A small spectrogram VAE, trained from scratch.
Model: 1.11M parameters, log mel input, encoder arch mobilenet_v1, encoder norm batchnorm, encoder activation hardswish, encoder depths [3, 3, 3], encoder widths [48, 96, 192], decoder norm batchnorm, decoder activation silu, decoder widths [32, 32, 64, 128].
Training: muon at rate 0.0041, 8700 steps, batches of 128.
Rows from block 2 of the decoder of a small spectrogram VAE, named by matrix and row number. Rows with one number belong to one channel. Each number is 128 + 24 x the weight over its row's rms, rounded and kept within 0 to 255. All counts start at 0.
After each channel's rows are labels from the 100 clips, of 14976, where the channel reaches its highest value: "responds to" is what is common among them; "peak in band" is the frequency band that holds the peak. Only what is clearly more common there than usual is listed. The data: babble in 24 made-up languages, each with its own sounds, syllables and stress or tones, from a formant synthesiser. In brackets: how many of the 100.
# convs0: first 3x3 conv (decoder.decb.0.0.convs.0.weight, 64x64x3x3, each kernel summed), inputs 0-63
# convs1: second 3x3 conv (decoder.decb.0.0.convs.1.weight, 64x64x3x3, transposed, each kernel summed), outputs 0-63

convs0.24 [139  97  80 102 166 171 124 126 113 147 139 148 128 132 153 124 124 182 190 144 107 102 153 114 124 134 118 114 143 105 116  67 100 135 115 132 146 131 123 125 141 120 116 125 117 135  73 134 129 118 133 112  87 114 136 161  87 119  94 107 147 134 132  88]
convs1.24 [147 127 137  93  89  84 149 131 134  96 117 130 138 124  88 110 141  85 130 118 126 145  87 107 124 134 125 141 140 106 136 179 142 102  97 105  98  95 126 145 135 111 151 142 139  96 165 155 154 167 141 140 175 123 113  86 150 138 142 109  77 144 118 114]
responds to: voice: child-like voice (64); /y/ (35)
peak in band: 0 to 250 Hz (53)

convs0.21 [141 132 107 156 121 140 118 133 131 178 123  93  69 128 123 135 130 118 119 128 103 125 121 148  39 112 108 137 139 110 129 130 112 128 127 138 111 140 158 128 120 117 110 122 134 153 123 147 134 140 138  92 141  52  52 140 138 123 143 128 124 123 111 126]
convs1.21 [129 129 146 110 126 118  94  85 108  87 158 110 145 132 125 146 121  92 155 138 143 119 141 167 201 113 112 134 142 138 157 128 162 128 115 125 115 136 163 156 169 153 151 137 129 148 117 103 118 142 133 112 125 211 146 108  97 148 132 113 139 136 127 108]
responds to: /s/ (51)
peak in band: 4000 to 8000 Hz (76)

convs0.32 [117 134 100 104  94 133 115 128 106 124 104 111 112 112  99 112  96  95  71 114 110 121 136  96 118 114 124 110 138 155 171 126 115 102 122 109 138 143  92 110 111 125 112  70 140 119 120  91 164  91 110 133  96 129 103  61 107  98 105 131 119 111 137 145]
convs1.32 [148 111 121 142 131 148 112 128 113 149 156 139 130 130 153 131 166  82 128 111 135 128 139 102 148 157 117 135 112 102  91 111 154 148 109 160 127 126 136 174 140 124 143 199  99 109 124 161 109 158 146 128 135 160 146 196 161 170 105 149 124 139 105 118]
responds to: voice: low voice (50); mains hum (36)
peak in band: 0 to 250 Hz (75)

convs0.55 [123 138 118  82 140 128 144 102 117 120 122 105 118 127 151 119 113  93  83 126 140 111 160 135 116 115 153 136 119 121 140 119 129 123 143 127 162  84 171 122 139 106  83 107 145 123 109 133  71 147  97 111  96 110  84  85 119 112  73 149  97  92 136 108]
convs1.55 [127 103 124 135 147 141 161 174 129 133 139 116 133 132 124 115 139  98 121  95 111 146 121 161 139  69  99 121  92 152 151 131 109 125 124 118 155 123 118 149 140  74 147 102 135 117 106 126 160  91 137 121 126 150 215 128 123 123 132 130 124 167 117  80]
responds to: /ç/ (79); prosody: tones (60); /ɔɪ/ (43); /y/ (43)
peak in band: 2000 to 4000 Hz (76)

convs0.16 [126 149 142  75 123  85  93 100 126 116 155 107 113 115 119 115 112 152 138 125 137 129 133 100 126 144 145 142  55  50 135 106 115  95 135 103 143 109 159 146 144 112 135 105 134 115 132 119 106 148  90 116 125 142  80 116 121 131  89 112 113 142 106 126]
convs1.16 [133 140 135 172 145 137 138 146 157  93 123 139 122 141 130 137 137 140  90 125 119 161 134 129 127  70 124 113 127  98 104 179 149 122 152 136 172 104 124 122 125 123  94 149 111 142 137 148 186 104 134  94 141 124 138  50 129 108 130 128 146 175 124 120]
responds to: prosody: tones (91); voice: child-like voice (60)
peak in band: 500 to 1000 Hz (43)

convs0.6 [116 138  97 164 128 145 110 123 136 135 115 115  93 143 124 128 130  77 112 153  82 142 129 165  96 108  80  95 197  92  86 116 112 144 101 129 121 117 137 114 111 129 111 135 128 131 145  89 118 125 112  86 148 118 131 158 149 109 113 137 118 157 108  87]
convs1.6 [137 122 166 110 118  97 161  79 135 166 168 161 146 106 145 127 149 183 140 113 149 118 119 109 134 129 142 127 123 144 149 100 114 112 149 106 122 142 128 141 122 101 109 134 169 123 118 167 112 141  98 171 145 136 142 129 110 159 162 115 167  86 169 162]
responds to: voice: child-like voice (97)
peak in band: 500 to 1000 Hz (93)

convs0.36 [131 141 128 125 127 155 125 126 131 130 132 122 126 124 136 118 126 138 126  81 135 130  45 115 141 115 118 123 104 120 131 122 105 128 106 124 128 103 158 126 132 143 126 120  86 158 103 134 109  23 117 129 139 131 115 143 103  93 134 138  62 135 112 143]
convs1.36 [137 113 124 126 127  73 100 118 119 127 123 123 148 125 108 153 123  98 126 175 133 125 170 137 117 108 133 150 106 141 132 159 110 100 144  87 139 173 130 104 142 110 148 126 169 136 104 111 143  99 151 129 127 123 115  91  38 154 131 147  94 122 145 111]
responds to: clipping (65); /f/ (32)
peak in band: 4000 to 8000 Hz (87)

convs0.9 [151 114 134 137 112 138 108 141 140 126 126 122 122 107 109 147 143 119  47 115 124 139 125 132 116  92 128  94 191 118 109 102 102  98 155 135 119 110  89 154 120 133 147  98 115 135 115 120 113  93 158 137 128 128 106 150 160 144 115  63 179 119 116 122]
convs1.9 [ 85 130 159 150 128 104 145  91 116 140 119 146 135 159 137 145 119 165 105  98 105 114 141  87 135 152  96 160 129 126 127 119 134 152 122 125 119 157 170 100 111 106 136 128 125  89 145 152 114 147  54 117  84 156 167 140 149 105 159 136 106 135 150 121]
responds to: /ǃ/ (50); /ɹ/ (37)
peak in band: 2000 to 4000 Hz (70)

convs0.11 [131 120 118 121 126 127 148 139 142 120 127  96 105 112 106 143 114 105 118  81 124 107 107 108 143 156 149 148 168  99 146 133 139 139 159 138 135 125 165 140 145 180 108  84  92 102  71 140 138 140  97 139 168 157 128 102 109 145 109 177 177 117 144 138]
convs1.11 [103 105 140 130 120 168  94 130 118  96 136 133 152 133 158 108 159 135 136 150 135 132 123 164 119 112 119 128 119 138  94 108 144 117 154 128 125 117 120 101 117 161 163 152 173 116 184  98 111  90 133 106  97 127 120 149 168 116 141  75 123  63 116 103]
responds to: voice: child-like voice (92); /y/ (49)
peak in band: 500 to 1000 Hz (99)

convs0.7 [ 97 107 110 106  99 156 125  72 118 128 137 102 125 122 139 123 128  85 105 135 103 129  96 174 141  80 125 120  54 104 114 145 101 111 122 152 134 124 117  82 146 107 120 113 138 160 112 170 100 100 136 131 107 158 138 124 136 139 128  94 103 132 146 122]
convs1.7 [145 128 159 161 189 107 119 175 112 146 133 110 137 120 129 148 154 120 188 147 120 151 143 114 137 169 115 153  80 122 169  92 106 152 169 109 153 132 123 116  96 143 137 114 107 143 100  99 104 121 147 114 141 132 103  95 125 136 111 108 147 146 151 141]
responds to: mains hum (91)
peak in band: 500 to 1000 Hz (98)

convs0.40 [125 125 174 137  98 134 147  94 156 132 114 126 152 113  88 163 127 142  91 111 137 133 114 137 131 140 159 115 149 143 113 129  48 131 152  98 132  92 160 139 127 152 141  96 125 124 141 155 143  65 161 149 143 163 162 145 148 117 133 139 139 141 131 108]
convs1.40 [ 97 120  99 120 129 120 110 115 125 155 117 186 121 138 164 117 136 129 144 151 137 124 158  96  89 156  74 130 169 129 140 116 174 113 112 110 132 146  93 122  98 138 134 165 104 165 102 115 111 128  94 145  97  96  97 100 128 137 155 122  86 109 141 138]
responds to: /t˭/ (72); /t/ (42); mains hum (40); clipping (28)
peak in band: 4000 to 8000 Hz (98)

convs0.41 [134 153 124 122 102 149 154 128 133 147 120 120 161 116 179 111  91 122 161  85 144 177 129 111 128 110 146 142 120  92  87 125  96 158 147  94 124 126  92 156 113 145 137  71  88 126 148 111 107 121 112 139 152 127 142  88 168 122 125 136 167 120 141 144]
convs1.41 [116  75  97 163 148 158  67  95 122 148 122 133 101 122  99 123 129 136 136 149 128 117 106 107 116 128 126 164 126 149 137 110 170  87 146 148 108 147 160 114 127 108 164 192 138 122 116 169 112 108 126 121 158 126 119 130 126 146 152 125 121 111 109  79]
responds to: voice: child-like voice (92)
peak in band: 500 to 1000 Hz (39)

convs0.5 [152 147 137 144 107  98 131 156 109 165 135 111 141 130 146 124 125 154 117 154 131 157 135 104 123 143 135 156 202  95 113 107 160 131 117 111 170 184  87 124 152  91 103 135 154 106  94 121 113 139 126 108 136 123 139 141 144 152  87 133 165 114 125  91]
convs1.5 [106 138 117  95 142 161 145 149 116  84 143 120 138 129 102 122 132  80 102 150 124 110 152 139 139  78 127 107  66 153 132 130 101 115 154 160 123 113 155 131 133 148 141 116  94 129 154 137 162 125 162 118 121 126 146 105  51 152 149 120 109 151 112 116]
responds to: voice: child-like voice (51); /z/ (44)
peak in band: 4000 to 8000 Hz (54)

convs0.33 [141 157 135 117 124 110 131 153 126 137 123 138 108 112 146 103 117 113   5 126 137 138  84 132 135 130 109 149 130 138 187 140  81 126 125 122 112 135 176 129 153 137 151  95 109 106 144 112 111 120 126 126 132 130 146 151 133 140 137 132 121 117 135 150]
convs1.33 [103 136 128 162 178 119 118 120  97 138 129  80 137 132  96 116 120  95 134 144  85 111  99  75 134 134 134 122 116 133 102 107 115 110 109 133 125 125 114 124 134 112 153 165 129 124 117 119 152 156 120 136 122 122 109  73 130 117 103 110  95 120 160  43]
responds to: /y/ (39); /ɔɪ/ (31)
peak in band: 2000 to 4000 Hz (70)

convs0.62 [140  98 121 125 118 137 133 131 144 154 126 184 180 131 117 132 139 155 125 126 143 148  97 139 147  88 148 104 131 121  85 141 137 125 120 155 182 117  96 113 157  77 109 104  99 138  95 131  81  96 121 117 162 142 157  83 139 118 114 129 115 122 141  96]
convs1.62 [106 135 136  91 133 131 117 102 118 137 114 134 139 126 123 169 126  65 143 135 127 102 117 142 136 160 120 171 148 141 182 113 120 124 179  83 101 137 152 133 150 141 150 136 141 192 135 134 124 139 126 152 120 122  84 174 131 113 162  94 121 135 103 141]
responds to: mains hum (49); /t˭/ (49); clipping (33)
peak in band: 4000 to 8000 Hz (59)

convs0.28 [ 90 114 107 114 118 146 142 132 120 146 146 133 136 127 120 135 127  87  18 132 130 130 125 118 132 104 107  96 126  93 110 125 124 114 117 159 161 102 140 127 132 113 118  86 124 144 134 106 102 167 142 165 142 144 138 120 163 104 108  92 152 117 102 134]
convs1.28 [145 148 106 139 117 118 106  67 133 150 107 162 120  95 145  99 148 172 194 129 152 106 131  95 111 128 131 167 159 150 150 158  97 139  98 111 121 147 152 115 141 126 124 150 107 120 129 129 103  89 117 101 118 127 150 142 134 151 163 137 132 143 142  78]
responds to: voice: child-like voice (93)
peak in band: 250 to 500 Hz (92)

convs0.37 [138  99  97 113 122 122 123 157 125 127 133 143 128 115 145 132 117 117 121 130 119 100 162 155 128 127 140 149 160 151  48 107 144  61 125 134  90 159 104 134 143 173 149  85 117 156  83 118 111 133 104 149 104 137 120 100 137 152 151 129 147 110 117 157]
convs1.37 [130  98 142 132 129 132 138 114 134 105 121 127  95 144 126 143 152 128  75 142 130 155  94 118 133 155 134  87  77  89 158 136 139 181  93 128 141 134 129 183 117 124 133 200 167 132 160 147 111 118 144 107 129 132 118 149 115 100 103 136 144 113 153 118]
responds to: voice: child-like voice (73); mains hum (40)
peak in band: 250 to 500 Hz (29)

convs0.38 [122 133 149 128 105 134 120 120 136  84 125 138 126 111 142 121 118 123  21 114 134 130  64 151 114 141  83 158 131 149 130 139 164 149 133  94 133 101 132 131 130  75 136 141 127 138 146 135 113 135 111 129 139 138 122 122 119 110 123 119  84 130 114 174]
convs1.38 [121 103 100 137 132 129 134 117 133 132 147 128 131 133 120 130 151 150  57 117 146 110 145  97 125 122 164  71 110 153 124 130  66  94 126 173 117 148 106 105 140 155 132 138 148 125 120 104 178 141 153 124 124  98 126 127  90 143 150 160 132 142 127  76]
responds to: /ç/ (84); /ɔɪ/ (55); /y/ (49); /ɲ/ (27)
peak in band: 4000 to 8000 Hz (94)

convs0.18 [132 140 181 120 130 132 120 134 148 143  58 142 163 137 130 118 132 139 113 133  94 129 123 125 134  99 127  54 137 117 121 137 116 117 113 145 134 129 169 142  50 134 124 116 119 144 114 141 113 132 127  53 152 124 156 149 114 135 140 109 132 131 130 137]
convs1.18 [121 145  79 135 105 138 144 150 131 108  97 116 116 119 169  97 133 130 132 155 150 119 144 150 116 164 117 145 134 122 129 122 150 135 140 114 143 138  80  99 115 130 161 151 109 111 146 140 137 104 110 243  94 117 117 111 122 125 148 118 102 125 130 124]
responds to: white noise (48); clipping (41)
peak in band: 4000 to 8000 Hz (79)